Weights of a small autoregressive pixel model.
Model: 6.46M parameters, 20-pixel images, layers 8, activation gelu_tanh.
Training: muon at rate 0.0031, 17400 steps, batches of 64.
Data: trained on abstract colour fields from 500 small random pattern networks, 203450 training examples, 5.5 epochs.
Rows from block 4 of a small autoregressive pixel model, named by matrix and row number. Rows with one number belong to one neuron. Each number is 128 + 32 x the weight over its row's rms, rounded and kept within 0 to 255. All counts start at 0.
After each neuron's rows are labels from the 100 images, of 14976, where the neuron reaches its highest value: "responds to" is what is common among them. Only what is clearly more common there than usual is listed. The data: abstract colour fields from 500 small random pattern networks. In brackets: how many of the 100, against the usual share in percent.
# fc1: MLP up (model.blocks.4.mlp.fc1.weight, 1024x256), inputs 128-191
# fc2: MLP down (model.blocks.4.mlp.fc2.weight, 256x1024, transposed), outputs 128-191

fc1.615 [201 118 169 111 156 168 126 130 166 149 158 119  87 174 154 167 134 141  99 139 181 125 218 166 106 140  86 133 124 117 146 100 126 116 204 162 152 130 143  77  85 146 120 116  67 154  83  82 101 106 145 144  81 105  89 101 118 185 151 126 108 148 199 102]
fc2.615 [ 78 116 134  62 196 104 133 149  98 142 135 188 135 132  87 152 171 149  88 156 112 184 160 137 165 134 105 170 134 115 101 145  68 112 115 111  88  90  75 187 125 108 142 129 123 113 173 156 130 126  51 150 132 188 112 141 148 154 166 137  90 107 134 152]
responds to: smooth (68 vs 10.6); mostly green (38 vs 13); dark (35 vs 7.3)

fc1.518 [106 135 112 147 198 146 174 147  65 205 143 108 111 115 101  73 150 165 114 171  92 130 112 128 148 133 212 146 118  70 179 192 137  91 136 159 116 149 132 114 191 106 154  84 112 125 103 184 139 128 140 115 142  99  89 131  49  92  78 139 154 102 192 134]
fc2.518 [139 133  90 124  75 130  91 111 151  87 131 132 107 132 133 177 128  14 113 127 147  90  93  82 133  86 166 117  80 142 158 210 111  89 135 140 164 157 154 180 116 115 148 147 114 136 114  73 177 121 131 133 103  86 114 135 192 181 194 149  78 157 111  80]
responds to: fine detail (37 vs 15.8)

fc1.535 [152 107 141 142 117 108 150 152  86 120 147 111  79 138 148 125  65 154 106 127 127 115 101 119 132 153 146 165 143 154 136 105 143 105 152  62 116  93 143 122 153  89 149 151 101 140  96 139 179 111 141  85 163 118 196  75 155 106 150 154 145 120 142 207]
fc2.535 [125 110  99 110 201  96 140  87 118 150 120 112 184 154  67 145 182  79 139 146  64 150 133  99  76  97 111  20 112 121 134 163 147 172 119 179 112  95 109 103  95 131 145 118 172 123 133 149 129 135 145 178  93 175  90 171 132 166 110 147  76 126  76  85]
responds to: bright (52 vs 7.1); mostly red (32 vs 11.6)

fc1.303 [138 118 128 158 119 143 170 191  90 134 114 108  77 104 125  96 128 191 102  87 141 174 142 141 124 121 134  88 162  43 165 141 127  82  96 190 139 139 106 194 144 113 139 125 142 184  95 140  76 103  95 111 108 107  64 124  77 124 134 163 137 135 190 120]
fc2.303 [168 112 100 108 142 125 116 135 120 115 137  88  73 113 132 181 132 137 163 157 176 133  70 166 179 172 171 137  67 150 144  86 155 205 132  76  92 128 125 150  99 176 140 120  88 166 190  22 165 156  77 176  99 111 138 175  91 113 126 107 123 104 133 146]
responds to: fine detail (40 vs 15.8)

fc1.205 [126 109  95 167  99  86 139 161 186 155 133 161 124 133 159 140  90 103 144 106  96  97 140 167 119 105  84 128 111 195 114 146 120  83 128 162 175  27 143 134 133  70 119 124 188 130 131 128 113 143 181 101 159 114 149  70 108  86 102 155  82 147 149 129]
fc2.205 [143 175 149 110 101 117 113 114 111  92 137  87 133 115  91 137 125  99  86 179 148  90 101 113 182 147 150  98 119 113 142  67 159 174 172 205 146 218 112 123 170 179 139 123 149 108 147 137 100 129  88 157 144 198 185 113 128 142 151  94 140 119 160 102]
responds to: dark (25 vs 7.3)

fc1.678 [168 145 113 110 136 113  89 160 101 129 171 129 151  61 171 166  97 107 135 146 157 151  95  91 162 170 120 174 138 123 123 198 136 126 125 184 184  35 162 129 183 137  73 144 138 147 162  91 117 112 199  94  76 121 118 181 141 132 117 104 120 127 125 158]
fc2.678 [ 71 190 191 147 141 131  92 150 120 156 118 123 133 163 115 103 184 158 141 129 116  67 165 214 126 118 122  94 111 112 137 132 126 124 125  48  90 169 125 157  54 109 126 117  96 140 128 137 180  96 102 145 143 140 115  95 149 100 157  73 105 154 180 116]
responds to: dark (34 vs 7.3)

fc1.117 [158 113 153 151  76 127 111 136 149 149 205 136  67 118 149  71 158 163 118 185 194  90 124 127 133 109 119 118 208 148 196 109  79 123 121 114 136 130 158 146 119 115 129  92 113 153 100 148  95 189  90 180 144 118 168 176 137 185  93 163  41  91 144  99]
fc2.117 [ 85 140  82 108 152 111 163 127 153 117  62 154 114 168 139 170  99 160  59 143  70 155 116 168 145 138 133 121  79  99  92 104 129 132  95 193 108 134 134  82  79 199 157 164 126  84 102  96 112 122 111 143 126 151  80  88 109 108 110 151 107 140 122 102]
responds to: mostly blue (38 vs 13.2)

fc1.136 [158  93 148 145  90 170  79 112 156 157 114 159 137  78 114  87  92 211 151 128 148 127  96  75 151 142 186 151 131 111  77 139 111 163 123 142 143 133 139 139 159 164 136 162 114 139  61 161  82 104 127 131 111 171 126 121 115  86 107 101 172 144 153 150]
fc2.136 [160 116 116  83 170 102 171 123 151 155 151  95 173 172 154 185 173 106 163 128 104 159 156 133 198  96  88 151 141 146 108 107 145 125 160 105 115 102 106 149 133 102 131 124  99 201  85 144 146 192 113 177 148 107  92 141 146  94  97 111 125 115 155 131]
responds to: bright (29 vs 7.1)

fc1.478 [121  75 119 109 152  85 137 145 150 169 117 126 121  80 158 109  93 164 125 184 131  99 136 151 147 181 173  40 146 144 122 118 108 166 154 106  76 138  89 129 168 158 156 157 135  77  87 124 103  98 142 117 103  98 107 183 121 156 147 139 178 112  94 127]
fc2.478 [123 197 125 155  87 120 134 126 203 144  82 129 128 130 107 154 182  78 118 100  88 195  91 109 139 136  93 112 102 161 106 153 175 108 139 118 102 138 195 132  96 135 160 141 169 145 166 185 177 109 105 153 107 141 105  98  70  92 121 117  82 119 152 173]
responds to: mostly red (34 vs 11.6)

fc1.200 [ 79 118 162 136 101 112 119 139  98 157  94 111 133  97 170  80 163 100  72  95  88 130 105 182  98 114 177 173 141 105  73 143 181 102 156 108 145 100 139 183 106 139 165 162  65 118 154 221 124 107 167  74 179 140 165  70 100 117 118  58 120  88 106 104]
fc2.200 [129 114 128 135 157 158 128 149 170 159 143 162  99 182 120  95  78 129  88 103 130 137 138 100 119 131 111  93 164 128  87 136 142 155  99 206 122 143 121 141  91 103  75  96 159 152  73 124 144 124 142 100 177 157 193 216 124 163 113 110 100 127 134 187]
responds to: fine detail (74 vs 15.8)

fc1.393 [141 160 110 145 121 104  73 109 139 170  99 154 150 148 154  75 119  93 100 104 125 168 166 148 130 132 103  93 169 113 175 107 161 149 168  97 161  93 140 138  95  89 134 103 172 125  96  52  84 168 129 156 119 135 105 142 129 102 167 109 113 107 122  84]
fc2.393 [134 105 106 112 156 188 125 108 166 104 156 143 100 143 177 150  38 145  86  85 174 123 101 161 169  65 161 106 144 133 179 141 141 171 126 112 102 134  97 158 107  95 164 150 105 142 105 175 161 163 158 112 155 115  93 156 127 121  88 113 176 135 145 115]
responds to: fine detail (38 vs 15.8)

fc1.756 [179 163 138 137 163 132  83 149  76  82 138 123 145  72 120 186 140 125 158 118  95 178 117 113 132  96 161 160 118 129 125  44 157 153  88  79 162 122  98 107 165 136 158  70 112 103  64 133 157 102 135 138  95 112 117 113 117 109 133 138 152 138 116 130]
fc2.756 [138 173 110  90 127 126 176 145 156  90  70 126  85 205 137 123 158 109 149 171 173 122 109 175 126 175 102 131  81 189  55 123 114 120  88 164 116 140 191 143 153 121 123 127 146 136 154 149  99  87 115 154 118 118 100 137  90 158  89 125 155 112 123 149]
responds to: mostly red (48 vs 11.6); smooth (31 vs 10.6)

fc1.721 [122 153 107 158 124 130 127  97 141 131 137 144 151 113 173  87 105 104 143 134 123 110  87  87  77 130 155 105  79 130 192 153 131  86 128  69 139  84 142 135 103  91  75  70 182  90 129 134 175 112 129  94  90 143 151 194 133 125 122 121 149 119 125 128]
fc2.721 [152  83 150 141 165 100 167 141 117 142 143 165 103 148  85 160 145 124  98  88 127 149 128 199 147 180 160  89 137  83 102 109 141 140 135 196  89 100 112 119 167 189 154 161 163 155 140 157 128 122 119 138 163 134 152  95 144  46 168 122 116  89  56 100]
responds to: mostly blue (41 vs 13.2); smooth (36 vs 10.6); dark (29 vs 7.3)

fc1.558 [204 107  74  89 209 108  94 120 147  93 105  71  98 135 151 147 127  64  97 144 171  90 137 114 100 138  98 146 152 129 157 146 134  78 128 139 185 214 156 142 125  81 129 113 127 121 124  97 206 161 145 151 120 103 134 125 150  87 140 185 132 137 129 135]
fc2.558 [ 96 122 171 170  80 128 111 159  98  96 152 198 179 121 144 100 104 176 133  73 145 112 135 113 117 120 172 130 105 132  99 136 106 193  65 113  90  55 109 117 144 132 125 131 112 102 195 112  85 135 129 179 163 152 159  98 150 157 117 147 133 196 177 115]
responds to: mostly red (31 vs 11.6)

fc1.747 [154 144 115 157  93 138  52  63  88 115 131 125 141 139  83 181 159 112  80 114 101 111 172 125  99 155  96 127 128 168 155 147 191 140  59  94 140 128 113 129 141 118 128 151 120 103  93  83 199 139 106  76 126 106 123 129  73 107  99 160 115 140 118 133]
fc2.747 [ 91 141 169 158 130  90 142 156 171 119 119  89  88 163 155 130 162 128 154 165 157 156 130 103  73 182 109 127 106 103  78  59 130 128  84 172 135 140 114  96 156 147 185 102 136  81 151 128 201  96 136 123  97 131 135 131 157 126  85 165 175  92  98 112]
responds to: dark (31 vs 7.3)

fc1.442 [123 125 106 184 109 128 161 107 141  92  95 132 151 121  73 142 136 204 113 131 187  98 114 172  90 157 103 134 111 142  94 111  67 129  88  80 177 162 148 117  49 172 195 177 166 100 109 151  83 184 131 136 150 158  96 104 138 128 138 119 146 146 118 107]
fc2.442 [145 165 136 139  70 118 125 135 101 126 188 143 138  80 124 147 102 110 156  55 117 146 137 126 194 132 163 117 103  74 153 107 147 101 165 190 111  92 124 155 231 144 133  68  93  82  90 128 120  92 126 135 144 144 163 186  73 150  89 152 134 110 133 158]
responds to: fine detail (38 vs 15.8)

fc1.381 [136 163 103  86 117 164 118 118 106 133 145 138 104 133 135 110 138 138  75  67 129 167 107 119 113 159 137 129 111 171  33 137 182 134  77  70 119 111  63  91 173 115 160 113 139 109 153 167  83 122 189 130 140 139 196  70 146 118 125 147 157 138 112 109]
fc2.381 [ 84 137 197 149 106 137  94 144 113  76 158  89 148 154  89  85 112 149 120 196 150  93 164 156 129 108 104 130 162 144 187 140  79 105 143 178 165 153 207 125 121 109  76 147  85 176 155 138 139 120 117 151 106 187 105  88 104 157 164 133 117 114 138 148]
responds to: fine detail (35 vs 15.8)

fc1.63 [ 65 145 122  79 162 144 144 111 138 101 101  84  86 116 106 183 175  92 123 151 136 148 113  75  93 131  73 125 109 167 118 175 151  98  86  99  98 131  93 147 132 148 114 116 115 197  70  98 161  98 107 150 107 129 149 112 109 146 107 128  88 160  82 172]
fc2.63 [138  81 130  94  71  99 120 127 138 166 145 175 169 182 160  51 165 158 152 129 123 145 145 132 109 112 138  95 119 119 153 121 152 124 128 156 125 140 129  99 135 106 126 178  84  65 178 134 112 164 172  95 120 117  92 140 123 119 165  98 129 126 159 126]
responds to: mostly red (31 vs 11.6)

fc1.544 [ 80 134 115  92 143 123  90  92  94 113 112  67  73 121 101 109 129 170  93 102  80 134  91 141 137 127 112  85 130 191 167 132 129 128 140 143 128 130 153 144 130 155 128 158  96 201 138 145 161 120 189 191 108 140  78 150  91  89 117 122  52 121  89  92]
fc2.544 [118 122 152 131 194 127  99 193 144 122 167 196 137 119 110 108 155  85 167 112 106 171  85 125 155 163 139 162 112  94 119 153 153  83 126 148 129 154 118 105 100 102 110  91 151 133 112 168 101  78  85 115 143 113 158 120 133 157 136 140 188 161 139 123]
responds to: mostly green (42 vs 13)

fc1.705 [108 106 118 143 153 160 139  87 157 107  80 128 167 116 107 129 152 104 151 136 183 117 117 178 109  87 130 132 113 141 148 123 162 179 104 133 124 107 155 100 155  69 125 187 113 123  96 143 166 139 162 148  66 157  42 182  76 132 132 166 145 124 141 145]
fc2.705 [ 92 127 115 128 118 112 156 117 142 123  72 113 139 162 150 146 152  64  83 127 102 103 211  96 151 145  96 146 146 126  87 108 156 132 140 130  93 105 164 111 137  97 186 119 136  96 137 118  58 148  77 158 196 124 109 133 131 130  99 108 123 121  90 106]
responds to: smooth (32 vs 10.6)

fc1.139 [138 168 131 159 178 140 128 161 137  97 177 112 144 138  87  71 123 113 153 139 113 174 133  70 108 140 114 122  77 119 128 180 107 130 120 154  82 105 124  97  90 121 134 103 105 192 122 101 143 159  70 136  88  89 142  99 167 161  96  89 131 125 136 159]
fc2.139 [108 121 102 148  91 191  91 119 161 115 100 111 126 139 132 191 121 144 114  58 177 122 219 164 136 175 102 116 107 172 126 105 115 125 159  90 183 117 146 149 136 101 140 145 116 147 145 156 168 102 124  56 153 131 110 209  85 155 126  85 125  96 165 103]
responds to: smooth (37 vs 10.6); mostly green (35 vs 13)